A small contrastive image-text model, trained from scratch: 22.8M parameters, encoder moe top_k.
Rows from expert 19 of block 5 of the image encoder, named by matrix and row number. Rows with one number belong to one neuron. Each number is 200 + 30 x the weight over its row's rms, rounded and kept within 0 to 999. All counts start at 0. After the name is the row's rms in percent of the matrix's.
# gate: expert gate (encoder.blocks.5.mlp.gate, 64x128x128), inputs 0-127
# up: expert up (encoder.blocks.5.mlp.up, 64x128x128), inputs 0-127
# down: expert down (encoder.blocks.5.mlp.down, 64x128x128, transposed), outputs 0-127
gate.90,106,223,172,171,209,187,134,189,240,218,220,160,165,192,216,267,218,198,160,162,220,232,217,234,169,276,143,194,180,216,202,185,175,168,171,158,210,200,254,233,184,246,216,187,188,227,187,199,207,199,235,243,219,167,187,180,126,173,213,231,192,158,188,180,234,218,154,174,233,188,242,216,230,189,210,223,164,234,174,213,177,220,241,162,196,178,161,164,211,181,172,170,229,169,183,217,162,207,249,184,144,263,187,218,229,270,207,229,206,241,229,192,195,217,192,140,233,196,193,194,204,220,190,201,241,202,165,205,205
gate.91,082,265,202,205,183,190,216,178,201,218,204,140,204,166,203,207,246,156,244,182,182,208,155,225,228,182,185,213,253,183,189,220,218,211,176,187,200,137,188,184,186,197,144,187,173,188,212,188,218,193,215,197,226,198,203,179,193,177,156,182,221,145,213,170,218,164,214,221,241,241,246,202,192,253,212,148,202,224,203,202,207,176,218,165,201,263,184,141,218,217,155,216,198,179,257,213,244,169,254,202,199,156,190,178,220,179,245,240,232,185,257,203,144,133,231,216,233,187,244,193,236,144,232,244,199,216,190,242,166
gate.92,106,167,230,205,229,180,232,182,204,227,207,220,180,170,220,185,176,159,173,158,239,159,154,212,185,270,263,255,184,213,201,165,175,213,208,238,200,248,290,158,175,227,155,191,169,195,227,235,258,167,174,242,202,194,216,167,183,211,244,201,177,205,196,162,220,191,155,205,204,188,203,144,143,172,175,178,159,168,148,219,221,224,147,196,198,213,201,223,217,229,177,194,239,208,191,236,210,210,193,208,183,251,223,232,186,221,194,192,229,179,234,258,198,216,124,200,167,176,182,205,205,200,190,212,142,218,211,229,192
gate.93,086,233,244,201,138,234,195,181,230,229,250,274,243,232,220,225,211,242,204,130,203,218,156,138,180,154,189,228,216,256,212,180,185,169,218,173,248,198,201,182,223,255,195,148,200,251,205,251,211,196,203,208,218,177,193,207,172,248,188,147,172,194,158,167,201,183,163,167,206,177,229,205,194,192,181,213,201,208,173,138,185,194,186,152,162,227,223,168,216,202,183,211,207,213,218,207,232,185,238,203,182,190,199,165,234,160,164,173,229,256,227,219,222,246,201,166,211,209,197,257,207,160,186,185,149,218,184,239,193
gate.94,083,197,234,233,183,213,249,201,202,210,146,200,236,220,240,196,190,181,190,153,241,237,209,206,204,144,229,245,146,144,231,217,207,212,275,184,231,231,170,213,144,221,161,224,202,173,182,177,163,189,211,200,224,171,187,239,191,214,189,173,189,135,159,192,187,221,198,210,185,212,182,239,251,189,207,196,238,149,161,252,246,169,248,180,225,157,227,228,195,181,202,238,190,216,183,207,152,164,204,195,190,236,201,225,152,109,252,193,173,169,174,185,199,154,168,197,221,199,209,221,217,152,201,233,199,189,191,198,207
gate.95,089,187,168,189,241,139,224,213,200,169,245,149,178,231,147,257,252,209,226,199,172,197,181,180,221,198,152,202,191,214,189,185,248,185,183,175,214,203,232,236,178,228,162,178,169,159,195,260,222,226,193,214,200,168,238,163,216,248,178,170,187,193,167,223,195,222,169,260,197,207,182,187,224,178,206,181,241,174,194,228,215,257,216,201,215,183,217,161,200,142,222,237,159,201,280,187,253,209,184,288,192,126,207,208,185,201,203,206,246,210,213,203,199,171,130,195,191,236,225,193,214,221,178,206,238,187,189,211,194
gate.96,092,186,198,230,189,271,242,228,123,159,171,185,134,197,203,218,193,168,181,197,179,184,167,167,171,195,153,207,243,206,150,247,215,197,210,236,224,197,213,197,208,205,218,243,182,164,194,218,202,234,201,211,172,206,181,211,205,216,215,170,141,210,202,198,232,239,214,181,194,244,224,214,250,211,202,189,184,186,174,198,180,252,164,192,162,213,170,166,203,188,213,200,164,186,222,201,227,184,211,247,171,263,257,252,188,205,220,216,179,222,134,210,242,240,224,199,253,182,253,188,194,189,271,166,210,164,224,158,265
gate.97,072,206,162,196,189,232,214,204,177,183,214,162,173,155,232,229,198,183,195,191,195,213,238,167,137,215,154,217,230,184,203,212,181,234,181,258,204,248,212,189,263,161,191,204,200,216,234,229,219,237,219,200,190,250,193,228,217,155,217,182,199,179,225,163,207,220,207,246,206,236,249,141,154,225,227,238,211,164,177,229,214,162,155,184,207,208,192,199,224,233,158,218,231,176,252,201,191,246,195,206,199,185,237,209,165,178,146,170,244,264,212,236,185,138,219,196,175,197,215,141,211,149,152,166,196,181,209,265,162
gate.98,126,212,233,214,200,225,210,210,173,211,213,237,190,190,241,207,166,156,207,172,214,188,249,226,176,232,191,189,227,181,182,215,255,191,224,172,281,149,204,179,173,220,183,168,228,213,152,189,190,190,194,246,226,180,247,185,186,228,155,186,192,149,201,200,203,207,150,227,213,263,207,160,247,225,217,243,215,187,162,188,217,215,214,207,181,239,175,189,246,194,172,231,196,213,174,78,185,176,139,172,187,194,236,146,196,189,241,165,160,205,191,213,206,163,214,176,228,195,265,219,233,212,192,224,206,185,179,157,215
gate.99,066,198,240,182,139,243,205,236,223,186,221,184,222,193,228,202,169,159,227,190,189,181,140,185,174,168,240,200,210,156,150,206,181,203,220,178,194,205,217,215,230,228,246,222,194,217,154,156,218,244,190,257,219,156,209,218,245,184,182,179,176,204,210,300,210,181,210,228,169,166,174,187,209,225,235,242,262,214,191,174,228,206,180,165,215,254,176,155,180,154,215,157,204,216,160,178,197,205,162,175,126,195,230,170,195,170,207,234,217,242,187,193,244,232,203,205,190,171,191,205,207,183,186,259,199,249,170,178,244
gate.100,068,194,198,206,201,179,201,239,216,180,212,196,208,202,141,201,254,202,221,190,225,188,203,242,118,138,183,196,216,200,187,176,164,143,220,232,254,196,227,194,176,187,171,184,143,220,217,178,184,220,211,194,131,264,184,232,212,168,181,115,158,197,178,208,205,228,188,190,218,235,205,185,208,144,207,203,221,232,234,186,205,209,200,220,156,213,167,212,233,197,227,203,178,224,225,262,202,179,259,178,184,243,222,190,208,193,199,196,243,162,167,177,223,158,191,252,204,199,198,259,179,176,170,247,219,151,207,153,147
gate.101,099,205,204,182,252,156,232,170,182,166,237,202,203,142,188,180,187,182,226,186,236,249,143,264,224,206,232,201,229,229,232,186,207,190,222,230,232,231,206,179,184,208,139,163,209,151,237,196,181,258,126,221,156,222,174,171,199,265,154,211,178,243,207,198,205,209,179,199,169,187,217,249,225,211,188,196,190,163,193,191,240,257,166,238,114,200,172,166,235,195,203,210,217,209,215,174,243,223,167,203,210,189,225,242,189,179,184,194,218,193,176,196,201,189,180,185,193,223,195,257,238,240,157,215,142,201,165,214,182
gate.102,109,206,173,229,235,167,206,162,141,219,243,155,183,163,188,209,246,232,236,233,217,174,199,220,233,145,208,229,201,139,158,226,193,249,160,184,193,195,169,202,227,217,184,186,220,188,221,211,222,153,169,150,218,163,178,184,188,224,240,222,172,192,201,240,242,216,191,176,165,170,183,201,199,137,176,223,203,223,142,222,237,161,150,223,183,180,225,189,190,185,243,175,194,243,188,218,236,219,215,236,208,272,214,176,232,261,184,168,162,163,182,208,224,193,222,227,212,256,217,230,223,167,237,140,203,202,181,167,218
gate.103,093,195,215,243,190,173,180,216,220,204,153,168,270,204,252,247,200,218,208,190,187,187,171,282,215,196,150,188,241,189,175,218,193,172,173,207,210,147,204,234,191,172,185,147,192,207,202,246,235,197,222,212,217,198,199,193,157,168,256,169,183,149,199,210,208,220,233,176,243,200,220,212,225,231,237,264,148,180,184,233,219,191,153,215,181,192,220,218,212,210,233,155,206,197,95,175,155,185,166,199,222,191,223,228,238,211,211,248,170,179,178,209,213,193,154,202,211,245,190,161,207,237,181,202,176,241,167,189,249
gate.104,070,195,77,195,228,198,232,220,229,240,248,217,196,154,226,207,244,201,244,196,207,150,135,253,232,210,187,210,119,244,207,190,229,200,175,241,217,241,212,217,198,142,232,186,224,220,171,192,167,160,248,202,154,229,179,193,151,211,190,200,212,224,185,198,209,202,204,212,181,177,179,204,173,214,193,239,161,220,221,199,188,236,174,181,248,249,209,228,267,217,162,224,198,191,160,233,226,241,229,184,176,199,203,172,193,215,207,159,201,206,225,224,219,186,152,224,178,186,204,200,240,235,189,238,189,174,222,188,219
gate.105,136,205,163,200,216,206,184,200,219,173,255,248,190,201,206,161,198,177,228,198,225,187,198,252,183,231,207,169,232,176,229,202,172,213,204,205,182,230,244,231,192,269,186,176,205,189,184,166,210,206,219,208,295,158,150,175,137,216,212,223,205,201,223,164,211,189,117,210,173,213,176,117,217,203,193,190,229,125,201,241,171,217,215,189,210,186,216,206,161,154,163,154,157,199,182,169,220,194,194,193,184,127,215,244,193,251,191,188,178,190,246,238,191,199,212,195,203,166,234,168,222,195,260,220,220,204,180,185,228
gate.106,135,211,215,168,231,193,188,177,151,216,196,158,227,144,198,204,216,182,196,228,168,208,174,225,202,126,200,233,234,220,190,207,252,183,254,179,203,218,218,217,217,180,198,205,205,172,233,161,235,195,199,245,179,185,266,181,226,242,268,224,134,190,193,182,257,195,244,152,163,222,216,278,177,171,190,251,200,185,220,123,232,182,163,210,160,165,186,177,204,188,253,221,222,214,218,239,201,233,213,253,188,210,208,193,237,174,205,175,171,159,178,206,205,197,193,218,198,237,189,248,206,207,230,182,170,219,238,183,241
gate.107,140,169,188,200,226,169,191,192,185,190,223,238,204,166,166,236,205,183,205,219,153,202,214,152,232,177,176,201,218,189,201,177,174,186,268,155,206,168,221,183,148,191,146,229,170,186,213,187,229,189,204,245,188,217,247,185,186,153,188,226,195,176,159,175,204,193,205,242,160,166,187,305,208,192,240,141,226,134,177,178,186,239,193,186,195,189,180,237,177,187,226,225,229,212,238,238,171,225,247,207,210,215,219,170,138,149,208,194,242,179,179,186,212,166,223,178,236,214,239,271,226,192,167,224,195,201,196,167,257
up.90,102,175,216,224,207,235,259,210,171,178,189,224,219,227,172,152,189,180,227,229,181,186,203,143,225,140,263,192,213,187,175,218,221,225,229,235,203,215,123,179,216,152,208,225,204,188,191,192,198,199,150,146,194,227,212,212,263,218,190,169,218,251,215,238,176,196,258,223,186,216,159,172,172,211,185,162,227,144,214,168,221,172,166,215,203,227,242,228,187,223,214,219,206,229,238,187,228,201,157,220,258,146,214,192,190,119,206,178,200,155,171,210,216,180,208,274,174,211,186,198,203,168,211,180,160,176,246,197,192
up.91,079,118,209,168,251,206,182,232,202,199,185,246,191,213,231,164,179,218,180,219,219,218,232,181,153,187,185,237,154,190,213,157,165,199,218,161,185,226,176,226,209,216,229,198,240,241,238,229,199,191,173,230,172,171,196,260,208,230,258,199,122,195,201,232,213,187,165,189,188,174,234,179,200,146,160,249,198,188,169,213,241,206,194,201,215,161,219,235,160,180,281,161,203,222,157,200,167,252,191,226,243,255,221,217,196,228,157,181,192,175,164,194,215,246,173,194,207,220,173,221,150,243,192,183,222,188,203,189,230
up.92,097,221,169,176,199,231,141,191,171,190,193,186,227,209,203,246,187,172,229,282,192,216,231,184,220,149,162,170,201,202,200,194,204,172,221,165,200,151,118,213,222,171,222,179,236,219,187,175,165,225,229,163,184,221,220,248,213,198,198,216,218,163,170,214,217,185,190,193,162,192,182,241,234,231,228,243,240,202,235,178,153,163,249,179,177,174,183,189,178,190,228,177,190,200,192,201,173,204,198,218,255,204,216,200,259,201,189,207,203,225,121,172,166,196,288,261,206,196,235,215,154,233,220,200,256,170,170,168,214
up.93,084,207,145,192,252,178,197,222,181,196,158,134,184,180,200,151,181,163,195,253,206,161,204,221,205,219,215,160,184,148,193,237,218,233,176,248,177,182,225,219,187,156,166,247,210,172,216,178,149,210,191,193,168,231,217,244,241,159,203,214,190,192,256,270,182,208,208,251,222,234,187,203,185,189,215,175,214,187,193,254,217,200,221,242,219,197,174,206,207,199,229,194,209,213,168,195,160,206,170,178,228,233,206,211,195,196,292,230,185,185,171,160,198,155,222,247,196,224,215,109,200,240,238,230,226,204,227,191,248
up.94,080,200,207,218,209,212,174,169,259,171,175,183,178,211,174,221,210,240,164,189,165,179,219,198,185,180,202,194,204,245,211,225,132,200,133,201,184,172,188,193,249,165,207,189,187,197,229,255,212,198,177,201,167,242,203,180,209,191,248,250,265,218,251,169,190,187,134,196,231,176,209,154,178,197,193,217,217,212,231,159,198,224,173,229,170,238,195,200,202,247,191,180,187,175,175,213,194,197,263,233,183,211,178,193,174,293,226,203,228,198,168,195,154,185,232,141,211,154,148,157,180,246,220,150,216,193,232,253,205
up.95,081,182,219,201,288,201,231,242,195,169,211,183,198,166,195,228,197,145,214,243,177,228,178,193,195,273,194,205,200,183,263,202,187,211,209,228,202,188,208,210,185,242,171,158,160,137,163,254,240,210,229,241,205,141,203,204,168,247,204,166,178,200,228,200,220,218,178,237,189,212,180,195,220,174,182,204,253,172,226,233,187,222,206,234,210,183,209,208,191,131,193,231,174,193,258,172,193,222,165,255,182,150,240,211,169,185,222,183,256,193,223,186,238,187,115,176,202,208,193,161,176,235,203,198,242,175,208,230,193
up.96,096,215,214,163,231,183,166,205,277,260,230,221,266,194,216,176,203,264,229,204,218,195,246,225,210,206,211,196,169,209,260,150,179,182,188,156,188,195,179,199,204,184,200,160,227,234,204,187,147,169,201,230,231,239,208,179,204,170,197,230,262,164,180,183,182,151,204,241,200,174,182,219,173,174,239,189,227,220,201,224,209,188,246,195,218,236,218,206,215,226,189,202,252,204,188,171,181,209,193,197,243,170,177,147,230,202,202,190,193,194,280,208,191,167,192,210,135,214,162,213,230,209,141,222,195,238,158,250,129
up.97,075,190,150,241,218,182,189,201,193,189,241,163,217,232,215,242,181,224,178,167,198,163,141,232,239,152,177,200,212,195,194,176,199,186,207,163,158,223,198,200,230,160,205,250,190,180,207,239,215,201,197,192,177,203,166,218,239,206,206,197,225,216,244,207,156,177,150,242,191,221,180,200,221,190,204,233,202,98,150,221,125,173,215,199,154,192,207,174,232,244,172,254,178,172,207,209,180,196,171,210,214,156,206,243,205,224,171,202,210,225,224,232,177,165,274,162,203,203,267,156,215,167,161,218,192,222,194,243,152
up.98,127,217,235,220,200,220,214,191,171,221,226,242,206,187,237,230,159,167,210,170,220,197,236,233,163,236,200,195,238,183,171,217,266,198,230,166,269,157,212,186,186,223,182,161,208,225,161,198,175,182,202,239,212,169,224,178,196,223,153,196,180,154,203,209,214,208,142,219,189,244,199,159,217,244,195,229,209,173,187,190,205,210,198,203,175,237,168,198,251,178,172,257,215,212,182,76,196,175,139,165,176,186,247,156,198,185,248,177,159,213,196,205,214,174,206,171,225,191,259,224,257,203,188,223,200,185,191,161,196
up.99,057,185,133,258,290,169,174,219,200,151,200,208,221,154,175,173,217,187,197,188,199,206,195,250,171,212,168,183,177,178,210,213,222,154,191,135,222,191,204,209,185,207,160,165,241,168,209,231,220,155,180,151,211,171,214,198,204,219,206,188,219,212,146,181,249,190,181,211,186,193,235,241,184,195,146,221,179,147,156,199,224,228,186,226,215,176,187,219,209,156,178,210,182,182,204,232,193,241,195,245,204,187,191,258,187,207,223,190,238,222,229,198,181,98,219,215,199,183,201,209,181,222,300,217,220,184,233,205,191
up.100,078,243,252,169,205,165,194,238,220,158,209,255,177,216,184,196,197,204,191,195,216,191,243,158,110,192,218,186,239,235,212,190,195,221,204,203,238,211,219,228,172,155,176,244,187,277,237,193,185,249,253,190,149,209,190,236,179,238,224,253,197,206,168,205,176,213,197,224,132,240,225,204,220,173,215,183,164,214,215,214,214,199,167,203,186,167,209,218,238,210,243,173,212,249,168,184,197,166,189,200,211,224,196,198,232,208,211,190,213,240,202,138,241,147,193,212,166,200,195,217,182,140,107,157,187,209,189,211,213
up.101,108,185,217,184,260,179,203,210,159,148,208,173,217,135,212,163,184,222,229,177,243,244,178,241,209,224,247,203,214,199,206,175,203,152,238,211,230,225,187,178,187,211,167,175,250,147,208,237,149,225,133,198,203,249,145,189,215,218,196,194,178,216,208,207,203,171,186,199,154,205,225,251,210,216,186,215,185,186,187,219,210,250,123,216,142,185,160,170,249,199,221,200,192,263,247,165,256,191,154,243,217,194,239,227,226,190,189,168,186,177,159,206,221,206,180,190,180,223,188,221,246,223,155,198,203,198,178,224,159
up.102,112,217,204,231,217,165,167,185,167,253,245,167,196,181,173,222,255,224,247,247,196,178,179,248,249,152,189,227,223,186,175,218,197,225,165,188,206,153,193,199,220,195,195,184,196,214,200,222,226,159,180,167,233,196,202,201,167,213,248,233,178,201,216,274,215,214,223,163,153,168,202,202,194,141,177,203,219,197,135,207,225,166,184,212,185,177,221,206,193,217,235,170,153,213,160,220,237,222,217,232,164,283,164,169,233,283,193,171,177,148,184,224,201,202,227,224,220,227,212,202,203,164,247,135,212,229,190,197,210
up.103,089,197,174,181,199,196,193,197,139,211,241,222,157,207,159,205,181,171,214,246,202,190,270,85,211,238,214,239,217,228,217,184,198,210,231,192,167,249,188,210,173,196,199,227,201,196,157,155,179,223,175,163,187,189,225,185,257,196,166,180,215,217,196,183,210,190,138,215,169,184,216,191,174,146,204,163,228,235,222,162,166,212,219,172,214,193,185,179,166,180,154,218,201,198,274,245,212,189,250,220,196,228,198,158,143,216,198,153,250,220,233,184,227,195,229,178,231,182,234,236,204,195,191,213,244,150,214,215,157
up.104,071,235,298,171,155,185,200,170,245,191,168,160,191,230,183,194,152,214,167,160,199,209,226,191,152,183,207,198,216,157,174,222,240,165,173,196,216,140,167,228,200,192,186,216,158,180,215,176,232,203,180,226,228,228,239,189,270,236,198,202,196,199,213,208,211,138,217,196,226,232,214,206,236,203,182,192,255,152,175,182,199,169,196,191,146,182,226,193,109,192,231,156,159,213,237,183,192,178,145,226,224,210,173,179,191,167,196,229,165,214,181,179,185,248,233,167,181,232,218,223,186,184,214,169,187,226,136,194,181
up.105,129,197,230,200,194,195,216,193,191,238,161,149,218,192,189,236,209,220,184,202,163,214,203,163,212,173,184,241,173,226,170,191,237,175,205,216,228,176,163,180,201,126,215,219,205,229,213,221,207,205,184,192,129,256,254,215,263,181,202,198,194,194,164,233,188,210,290,183,222,196,213,295,197,193,210,213,181,269,200,171,228,212,186,223,201,220,183,196,244,248,245,247,236,195,234,233,195,204,217,214,213,291,187,157,220,142,195,209,230,221,153,178,201,200,198,210,193,242,179,223,191,205,152,175,164,185,217,207,185
up.106,124,202,194,225,177,210,195,226,249,187,189,206,185,223,234,206,173,205,229,162,215,190,221,189,198,271,209,188,154,179,213,184,145,245,127,189,202,189,185,215,180,196,167,180,191,209,155,238,176,186,190,176,210,224,145,222,211,179,130,196,262,208,194,233,175,222,136,250,252,188,195,169,220,232,218,171,189,216,188,289,152,249,247,187,245,234,224,220,167,216,157,181,197,203,183,163,202,150,198,172,222,188,194,203,170,188,208,237,279,229,221,208,209,201,216,215,211,180,179,159,194,180,176,198,216,183,166,234,144
up.107,135,235,221,187,165,216,178,210,216,226,164,138,209,233,230,191,197,200,189,165,238,225,180,245,163,190,232,184,152,204,205,214,236,213,116,221,202,225,172,200,220,212,266,172,233,211,203,215,175,235,177,146,190,178,138,210,210,230,206,195,212,237,243,212,196,210,208,157,246,228,207,99,175,208,176,257,174,263,236,225,205,152,212,214,207,209,224,167,238,226,193,177,202,216,163,196,235,173,173,192,185,190,194,216,254,257,196,209,162,225,214,193,191,242,187,222,195,184,162,160,179,216,252,180,207,213,180,231,157
down.90,096,212,223,210,247,199,174,230,226,181,173,164,217,225,234,172,154,173,167,169,238,267,203,217,239,196,163,181,221,220,208,191,197,214,192,196,241,223,221,218,175,180,197,204,226,243,162,207,217,228,214,171,193,183,186,192,210,270,201,235,234,185,162,244,208,217,139,212,222,149,184,170,218,179,126,249,227,248,211,236,247,177,269,239,197,174,257,165,169,262,215,114,236,224,203,198,206,173,192,181,182,254,191,166,236,189,186,193,192,178,166,210,154,238,220,171,193,236,204,198,201,220,183,206,187,184,225,198,183
down.91,087,221,172,178,193,180,255,199,219,207,155,153,236,189,198,166,210,230,201,180,145,134,196,209,172,196,171,231,198,216,286,150,161,198,209,228,185,159,195,225,203,150,178,196,175,165,274,204,197,216,196,193,180,229,193,248,205,261,191,230,223,202,168,145,172,230,168,195,220,161,171,261,213,213,212,227,177,199,224,213,198,171,232,248,210,206,241,227,188,160,187,208,185,198,225,187,184,213,226,192,194,178,222,155,158,196,160,228,176,215,232,157,175,182,222,218,176,226,180,169,233,154,203,257,233,212,119,229,200
down.92,102,217,197,173,219,153,222,204,203,224,212,193,209,201,226,195,172,206,173,164,168,219,190,147,147,199,255,188,152,116,231,226,230,232,183,275,223,182,251,192,190,212,198,183,226,203,197,185,179,226,185,222,246,216,207,203,139,229,171,205,227,183,227,200,236,227,141,148,204,239,199,193,210,205,188,184,218,187,203,200,188,157,187,204,225,250,175,165,164,277,167,194,232,215,162,205,227,195,198,169,222,199,138,189,177,191,220,143,200,204,182,231,215,228,136,193,244,260,209,161,249,191,234,207,195,238,173,199,245
down.93,092,211,221,181,229,192,199,210,196,89,207,217,180,165,206,210,183,192,195,171,199,197,222,180,181,189,212,267,237,215,234,170,154,237,195,217,209,163,216,208,195,140,190,152,224,214,174,187,151,154,179,181,192,211,237,144,221,211,140,242,227,192,240,240,168,178,222,186,210,227,183,195,209,228,173,179,245,208,202,234,225,188,212,248,192,195,187,261,212,234,232,174,238,217,189,189,207,179,224,204,211,168,106,169,204,231,182,182,224,212,199,227,184,228,210,235,194,226,193,293,182,230,149,165,221,214,211,236,186
down.94,086,247,258,187,198,205,159,276,223,180,170,171,216,215,195,126,238,173,139,198,183,186,172,181,233,211,284,229,175,203,194,160,191,195,202,232,227,211,194,230,216,237,172,140,191,176,229,212,189,243,258,183,193,152,178,205,166,226,231,189,201,201,214,173,153,217,224,178,187,206,194,175,157,193,191,218,213,204,164,213,172,181,175,217,206,160,199,150,243,187,195,145,220,212,168,220,235,235,181,237,229,240,200,249,196,170,133,177,251,190,232,177,172,217,226,202,210,200,196,182,177,159,214,207,254,183,207,181,152
down.95,093,172,201,180,202,171,183,218,170,198,192,236,251,182,272,175,249,119,180,245,221,214,214,244,210,190,209,236,217,237,246,236,161,202,146,176,193,213,252,201,225,250,203,221,180,195,211,222,198,159,202,187,204,163,238,178,181,202,204,194,196,171,159,164,265,214,194,150,210,205,172,227,178,256,204,227,158,116,207,125,215,180,189,228,197,127,223,211,208,211,213,182,207,223,187,184,211,189,190,175,258,219,217,215,183,205,177,213,192,215,186,226,220,241,167,181,194,210,198,175,228,191,191,260,253,241,235,187,212
down.96,093,242,223,138,194,220,221,264,230,176,172,240,160,133,185,196,183,182,173,212,157,200,235,193,190,207,227,185,189,216,123,181,242,210,245,203,202,145,212,161,198,245,194,224,227,202,189,207,188,190,175,180,236,245,201,211,206,180,220,196,154,253,179,199,179,223,205,183,203,182,151,162,175,210,200,228,201,203,216,173,190,203,198,173,236,207,195,200,208,144,149,211,189,204,222,211,166,155,156,139,193,266,266,151,221,220,181,152,232,213,206,151,155,168,219,167,195,229,172,260,216,205,173,210,171,239,194,209,169
down.97,074,200,227,189,176,171,242,217,195,140,261,186,207,204,133,195,236,187,186,189,232,160,200,217,204,141,205,177,147,169,180,228,202,191,250,226,158,149,182,133,215,198,176,168,220,178,218,187,221,196,219,165,182,173,200,217,230,196,222,193,265,230,229,185,186,219,215,200,170,257,230,243,194,237,231,197,227,228,223,212,225,217,174,231,195,218,166,204,182,175,206,233,225,202,185,242,186,167,253,229,210,184,228,157,138,206,190,288,221,179,179,227,167,134,178,186,240,196,162,144,245,190,195,177,209,213,209,176,208
down.98,117,193,207,198,217,182,226,205,175,194,183,180,183,186,273,164,195,204,208,243,219,137,273,205,238,212,160,185,229,227,238,204,242,178,194,208,187,203,147,169,223,192,210,272,185,197,198,211,222,184,186,164,223,222,190,189,197,191,203,155,183,227,183,214,233,213,174,232,232,136,237,137,174,201,128,201,216,183,191,193,178,229,201,180,201,256,209,177,231,158,281,199,205,190,208,188,232,187,226,242,219,149,239,219,195,172,167,239,225,209,159,231,191,195,189,174,212,222,225,152,227,228,203,249,146,130,191,168,203
down.99,066,205,253,180,196,170,170,151,208,198,210,234,186,280,156,254,174,185,209,210,221,252,174,226,227,166,233,203,192,202,153,171,199,196,192,233,196,208,185,261,227,182,235,195,185,213,159,178,184,204,196,201,190,177,219,187,223,156,215,206,191,213,245,155,167,183,188,192,161,195,181,275,242,198,206,247,236,160,177,180,189,151,223,232,158,217,239,225,171,201,168,182,168,220,210,214,218,216,223,213,221,185,163,271,182,226,181,124,212,193,198,215,242,228,182,165,154,175,178,147,170,202,214,190,174,235,280,215,199
down.100,080,161,202,257,217,216,250,192,217,251,192,170,207,196,197,228,157,218,224,183,209,180,223,194,218,212,207,247,212,194,181,209,216,261,248,162,205,197,229,261,246,190,238,192,227,211,223,199,227,248,175,222,173,186,154,211,188,271,196,179,184,204,199,212,249,138,200,170,156,185,140,252,208,180,201,139,221,137,191,183,204,149,218,157,199,178,193,205,146,176,196,189,206,155,244,245,165,196,237,159,172,214,202,186,210,204,207,174,194,245,203,186,187,250,207,204,216,170,192,233,204,162,201,178,210,167,133,143,189
down.101,103,221,225,188,243,160,192,198,148,178,201,233,173,148,249,202,202,181,218,208,260,172,212,271,136,156,210,199,216,239,171,156,207,227,209,214,228,171,120,187,235,258,182,186,235,185,235,227,238,133,182,224,188,203,224,210,208,213,185,175,173,186,180,171,191,218,222,225,208,223,177,183,184,140,217,156,194,198,227,222,206,165,173,209,205,182,167,196,260,196,227,215,181,166,147,227,192,193,185,233,190,198,149,189,147,180,234,232,218,189,194,214,167,293,222,205,163,173,186,223,194,207,223,191,192,224,232,205,241
down.102,107,221,196,199,244,147,221,207,189,202,180,146,243,266,262,204,223,221,196,210,212,246,132,236,251,187,214,188,234,214,272,251,178,216,191,228,171,219,213,211,218,190,229,222,240,172,197,212,202,163,225,223,238,135,214,195,173,196,234,238,207,163,167,156,200,191,186,220,246,221,210,217,173,225,191,193,209,214,190,121,198,196,195,147,173,186,251,218,149,176,250,187,194,224,158,225,203,208,180,234,206,192,180,226,196,189,140,193,220,164,223,220,239,174,185,179,220,197,184,122,214,175,149,196,205,181,171,197,182
down.103,094,229,221,167,207,207,212,182,175,264,200,206,209,192,196,206,232,183,151,212,224,161,236,210,238,200,272,208,231,216,196,188,166,231,156,210,213,168,216,182,184,163,218,177,170,218,191,197,210,231,226,251,214,258,190,186,214,164,175,216,214,183,140,189,214,165,160,197,257,165,195,213,204,248,169,243,210,183,224,184,208,191,163,243,205,165,160,228,141,166,142,197,165,212,198,189,196,162,229,168,220,179,138,216,195,236,188,152,166,167,275,185,177,240,255,245,243,226,212,245,161,187,211,234,182,220,208,177,178
down.104,081,200,225,234,201,190,249,154,232,184,187,196,196,196,151,206,188,217,204,197,171,227,232,214,212,150,158,163,215,166,169,246,252,231,152,178,236,216,205,190,191,216,223,205,231,214,152,189,272,197,204,198,174,204,123,212,184,239,212,201,242,188,161,184,187,175,136,148,169,219,219,244,218,211,190,218,196,193,197,186,174,178,226,233,163,253,222,212,215,246,239,169,202,209,180,189,174,203,232,226,197,169,185,186,200,197,236,165,223,157,205,242,214,198,204,166,100,219,204,192,236,235,158,139,220,252,190,190,246
down.105,121,186,232,214,219,205,201,189,233,153,241,213,192,208,256,234,125,224,215,125,179,213,211,237,218,247,169,229,179,249,194,156,202,180,282,172,239,199,211,154,167,168,150,181,258,171,176,212,162,165,177,164,245,210,205,219,176,196,227,217,203,228,201,207,190,221,215,200,196,175,185,244,227,212,176,211,188,183,194,221,135,233,199,170,165,201,205,177,116,191,208,174,191,220,154,220,213,191,169,219,186,203,227,231,194,197,143,210,230,179,197,184,227,216,236,238,201,234,196,185,211,201,205,159,233,202,169,198,282
down.106,130,191,200,215,167,185,232,210,207,195,226,226,219,223,148,192,217,222,166,185,217,183,217,204,149,198,226,211,167,182,170,187,196,230,184,227,196,195,197,173,174,260,231,269,169,153,225,181,191,179,215,207,163,212,158,211,246,203,178,221,250,235,192,160,219,214,242,225,220,235,204,114,188,190,165,180,156,204,245,215,205,228,234,241,223,245,242,262,239,204,151,216,175,251,241,163,146,232,273,185,197,216,232,207,174,174,227,219,254,211,246,201,189,212,154,188,160,170,204,229,222,240,208,219,177,167,206,183,188
down.107,140,249,237,219,211,232,182,225,188,239,205,218,194,209,221,154,205,242,217,190,191,255,245,192,189,243,193,222,193,223,237,190,215,216,161,211,233,195,191,231,235,178,196,212,189,226,198,217,219,172,184,201,186,191,164,202,178,201,172,173,234,165,259,218,223,182,161,214,197,218,215,105,198,140,195,155,243,199,228,233,164,218,207,246,189,218,147,120,256,202,246,197,198,204,156,233,143,252,186,234,192,195,175,180,194,167,205,210,182,202,215,184,167,175,208,176,169,163,160,205,143,140,210,153,161,219,203,252,200